Weights of a small image-text matching model: encoder activation gelu.
Rows from block 3 of the image encoder of a small image-text matching model, named by matrix and row number. Rows with one number belong to one channel. Each number is 500 + 25 x the weight over its row's rms, rounded and kept within 0 to 999. All counts start at 0. Numbers have three digits each.
After each channel's rows are labels from the 100 images, of 14848, where the channel reaches its highest value: "top examples" is what is common among them. Only what is clearly more common there than usual is listed. The data: small renderings of single solids in any pose. In brackets: how many of the 100, against the usual share in percent.
# convs0: first 3x3 conv (encoder.blocks.3.convs.0.weight, 48x48x3x3, each kernel summed), inputs 0-47
# convs1: second 3x3 conv (encoder.blocks.3.convs.1.weight, 48x48x3x3, transposed, each kernel summed), outputs 0-47

convs0.35:490497505513480503520533511506502493557505496476452493496466485529486502448505493493457466498472510522451508464497530501452518512475454516511464
convs1.35:475504477479482528530485507481478491474518507498510541510542495482473525456513482495468494477503495485451459476508492489530531500536514456564489
top examples: purple (63 vs 8)

convs0.16:540507497529512496464515504495482488487464471499483463503522474504470436530486472465535479522505535545480510491505524458483491500490501526453516
convs1.16:518483514541502504499543501503492508522451479486485513466478479491462504565516515519522504497542511539509515501491523439524461520511509511468519
top examples: white (25 vs 8.3); grey (25 vs 8.5)

convs0.6:492502467514532520560464507514474506514493537478472471507519470508518511471541497487492515504481488506455528515507476469482478491542450490517451
convs1.6:452516543467468499496485517546471502511535496544522487530449512537502476492501493489485478520492495467438484494484477499485513511496486500530463
top examples: yellow (70 vs 8.2)

convs0.18:475484490500529519496530500500480487532533501476517503519508465514433497500450469531487509426498481511539493473512493480492532528472514477501493
convs1.18:484524507514488444489493455530529518502477505500549483490485480504491440499524489436499498487477507505541498490501510478483470508525552503518532
top examples: bumpy ball (29 vs 4.1)

convs0.2:500468536512542485551487483483476508519534521495486517477498515490470469519487479482527503488536531510454496457507467498531483520500510505429499
convs1.2:552500519490476488483548547510491480518505495463473477525540458507466533482488508488467522465490510501554493535519490490514471495468479491499478
top examples: red (56 vs 8.8)

convs0.5:485502481516511476496475493503494471494518523525531460502533486497521522434505570500518528523471508465466480513494503493510515489543490525479453
convs1.5:502481532454517502527510509538475507507479500480485528521477465491502505487489422498494492488477487502546536462493491477459489492491506459549500
top examples: orange (31 vs 8.3); yellow (29 vs 8.2); red (26 vs 8.8)

convs0.21:441510512490532506521459522495556495480496509497519506494491480511472484473547538521510516489480505497486512507489514497526492425490464492481454
convs1.21:546490457482488506504567505529477519486559474513506519507511493489510529472510444490517480517513521529491495516479502457466497499526513475522524
top examples: blue (38 vs 8.1)

convs0.26:511483493560513509510520482473491460561468515493441457476515504498475438482523512484502505495479511488514493527489517485467492491497519530476487
convs1.26:493501477466500446548546462508512510485517455460513477512485487482470503531485485518525522484520520510525550487483500464496477522507490508538469
top examples: white (38 vs 8.3); grey (33 vs 8.5)

convs0.4:501497480524484540485461500529495470449482504522495524510533482485494511533482536499504514493483476457534503521492551516472515482514513484558454
convs1.4:517463487516497453509489499499484470504504511530484474508515507515545490500474470487462478460510491543527489464477460449464525461487476490465497
top examples: grey (36 vs 8.5)

convs0.44:507529492561497507505528520491496473503496482460472445514505503539488494506491478509561524492456524482490514537519474522513499462494510487517453
convs1.44:480476514460468477517529521530510514507494472507520482481501513449523553521520484517515506519519500483542493450475512470520535465465469489524482
top examples: white (26 vs 8.3)

convs0.24:430479525468486510503477508518468497499516521494493512510514491449484511510501502477501488501446522501476491513508487494462520563495534493519562
convs1.24:448541515502473507524447520501470513492489510514521545525495559504527508500521489539496520506502464511532509493508487473464470515503492456509539
top examples: yellow (50 vs 8.2); orange (35 vs 8.3); dotted (28 vs 10.1)

convs0.11:526488527443541494525532497491483520485493511548462476530497490491481478480535469489511518520461508480490506472475470483494497516474536482549466
convs1.11:510500548501541518518527534513475513526486474480470464527503478500489490434499531518492491491456477469483497447501525478519509534514470510475506
top examples: orange (50 vs 8.3); red (38 vs 8.8)

convs0.43:514463532492555492497471485472481546519506514478506517501501485497457494514510505488467542511444490489511494494515514496534497562514463501480454
convs1.43:486527482487522503543494525465503494459457492494479501511505474482521506442451460527506461475514516484461479495480526492515488470504519495500554
top examples: yellow (57 vs 8.2); orange (28 vs 8.3)

convs0.42:508514488523528484450512495488459497555511476477518491468505526525490521475507457481512490506570481493520491465538506504552482509489501467495493
convs1.42:505499509529468449494492543465474488477473522521493486506513511497469545536498487517508458486520480494493490470437472472490510513479545460501488
top examples: grey (38 vs 8.5); brown (26 vs 8.3)

convs0.9:511484521545479535517507490524478457525509504492524480464496534454480495521450546485480496504511490486442493452502495494508491500487481468512459
convs1.9:537472501531476512520533509480508472467510500465513503503538496554519502490512429495505492486499514521491505427503511485500486469472510486532471
top examples: white (49 vs 8.3); grey (30 vs 8.5)

convs0.39:495511497551497489490556516473530458510479498487559523524555511525539498506467491486512515492508507472491520507514523486494479553511486518495461
convs1.39:478488503514549483560453502510465471518534508489473493489502484527488518513474470502484523525472490480533465479471447487455513471507504487509509
top examples: glossy (62 vs 33.2); grey (30 vs 8.5); brown (26 vs 8.3)

convs0.3:533463534540518482457552475473497475494470522509531505481511477533513487483507476519486529503475481500507473503572511492457509495518519478499491
convs1.3:492513488493538545563516539502481494533468501512502501493544491518488503521500476449529510519491480511529467481473467488510481519481451518480532
top examples: white (37 vs 8.3); grey (28 vs 8.5)

convs0.20:496503499512503498525514480467480501534488489481469554482494497477510492491461462488538499475522547541532517491514500485487471482522534561494547
convs1.20:500504531534509506517545487527523506491507495498514486489583507468486513525490511501493505540513519555535513456492500514511516534518548478494524
top examples: pink (27 vs 8.4); white (26 vs 8.3)

convs0.19:500523493465497533461504521517543500485482530499545513509493518524459484507485503553487476467494522549483502449453513524498475516482530482501519
convs1.19:523478504529521474509482480485454508492541489481442475517525484520516487503526462455532509482496511493551521546556509484496496520508520501487495
top examples: white (41 vs 8.3); grey (38 vs 8.5)

convs0.34:494507458476554492503491463504491525490471471535467468435508499470529498493515497473483456510475521500493479492533534476452506515519508479501487
convs1.34:463466482494483480486442531537477521511485532490533518475529524521487497492495539523499532474497482456505550501470472479472503530494465515492497
top examples: purple (33 vs 8)

convs0.27:478506495496456511467500526517525468497464507512530509483462516543508482481527549557506495473513534490478485447511557512500516491508511498525504
convs1.27:485476472504535495522525503488471486483501486484434506495564490476485554523480488469501516498504487498541507511507459466483504543488465478488478
top examples: white (34 vs 8.3); grey (32 vs 8.5)

convs0.31:473487586514528541505467505502506504479489491494456489489511486544510472486461451505521475457504476521484483509494493502481524523484533502513488
convs1.31:505513484504464482531505498491509499505504468534521488506524450465508504502504560486497500513504477511558485462500517495494475551562501529487537
top examples: red (39 vs 8.8)

convs0.22:496455463542471521479470485518467472480459512490453510485479481491550505498464496469505487467533485527481490475509505467507512529525519523479524
convs1.22:502520536491465456474467528505486474519495547501514500546481473526540476517521523505481499494470499506509483522490497459475480501476555477500549
top examples: pink (65 vs 8.4)

convs0.1:477535505525509522519464531512467520491528449544499495507507490493519519517476450499528492502503489506465521498474495504460526467537439486530503
convs1.1:489474491523493483464496476495468528532513568503483510498569514497540474463493563498512509494523505496475504527479486502500539508491495487519474
top examples: purple (41 vs 8); red (27 vs 8.8)

convs0.37:526506513541479504482518481489517491523480521499506504535518460475492472560514487464504524485503496474484553437471500479484471526472525502516474
convs1.37:504507503539480459521461502477476469530453488454531468465473492522482504481463507496504462504484488487515502491510467472461474522496556489492491
top examples: grey (37 vs 8.5)

convs0.28:518536482524499520511493468504475518538450505493464448494521509476517447541541493487491470492549518496474508519485499487479491481476461486482481
convs1.28:520485478493501500496518519504527469482494483472469536501518462544484512504509476469512473492484547524576513492479472484503506463511486480456539
top examples: purple (30 vs 8); yellow (30 vs 8.2)

convs0.23:500489513509547504499487495512491486488522476469463512503487484459519499477455467445538516474468526491493493508538536478463480514459494490542469
convs1.23:497506505500481522515517557514517501502509585498531515518522531508513532470527469501493503486525497468500517460478465462497506504468495474493454
top examples: green (33 vs 8.3)

convs0.7:507522475512522504549534488475512497515494493546511489509516490566502486516508533508494537475488531471453524526504517520490507515518429499517477
convs1.7:500442498481486489524524514535480501440503533495449538509497490476482513505474455463502479522447522475513492462496488491514491491477509513527486
top examples: white (32 vs 8.3); grey (31 vs 8.5)

convs0.47:542440498469517472519501499484492489518490528513510488463494539465485501468482507496487552490505530557545496471497476485499480492495483459495532
convs1.47:498422512502474523476485499505497552491484466533501484489503491515511478492500471531498531512536524508514508530455517459533469510501530475510538
top examples: red (73 vs 8.8)

convs0.46:515480542486504538488531506475478494530494509518482496543515494523494499526463513455535455467479463521495523511507474509496490527484469515522565
convs1.46:498528520523512486508495552529488486511471490513488483495526482520562472505522520518477449505502445522489490534500478499513497524524566493522485
top examples: teal (60 vs 8.2); dotted (28 vs 10.1)

convs0.32:512452477550508487507464456473534523479507511467489510493494509528463510487495495499488462485525525489510486514494535464431482520467500525525490
convs1.32:493494539461558477503492451523480535500526518510502470501524510460545484529495498499529524495481493540535517497469480495520504520540466504472484
top examples: teal (45 vs 8.2)

convs0.8:449475514516461491503568496503545513566481534474512498489490507505504492468493475474520483514514474516475535488512503498512527540494513502510539
convs1.8:531532498506503495515513527462477496416523464495488501499535462521472492524484467496478520495453531483551495472499488509513494521501489506481473
top examples: white (41 vs 8.3); grey (37 vs 8.5)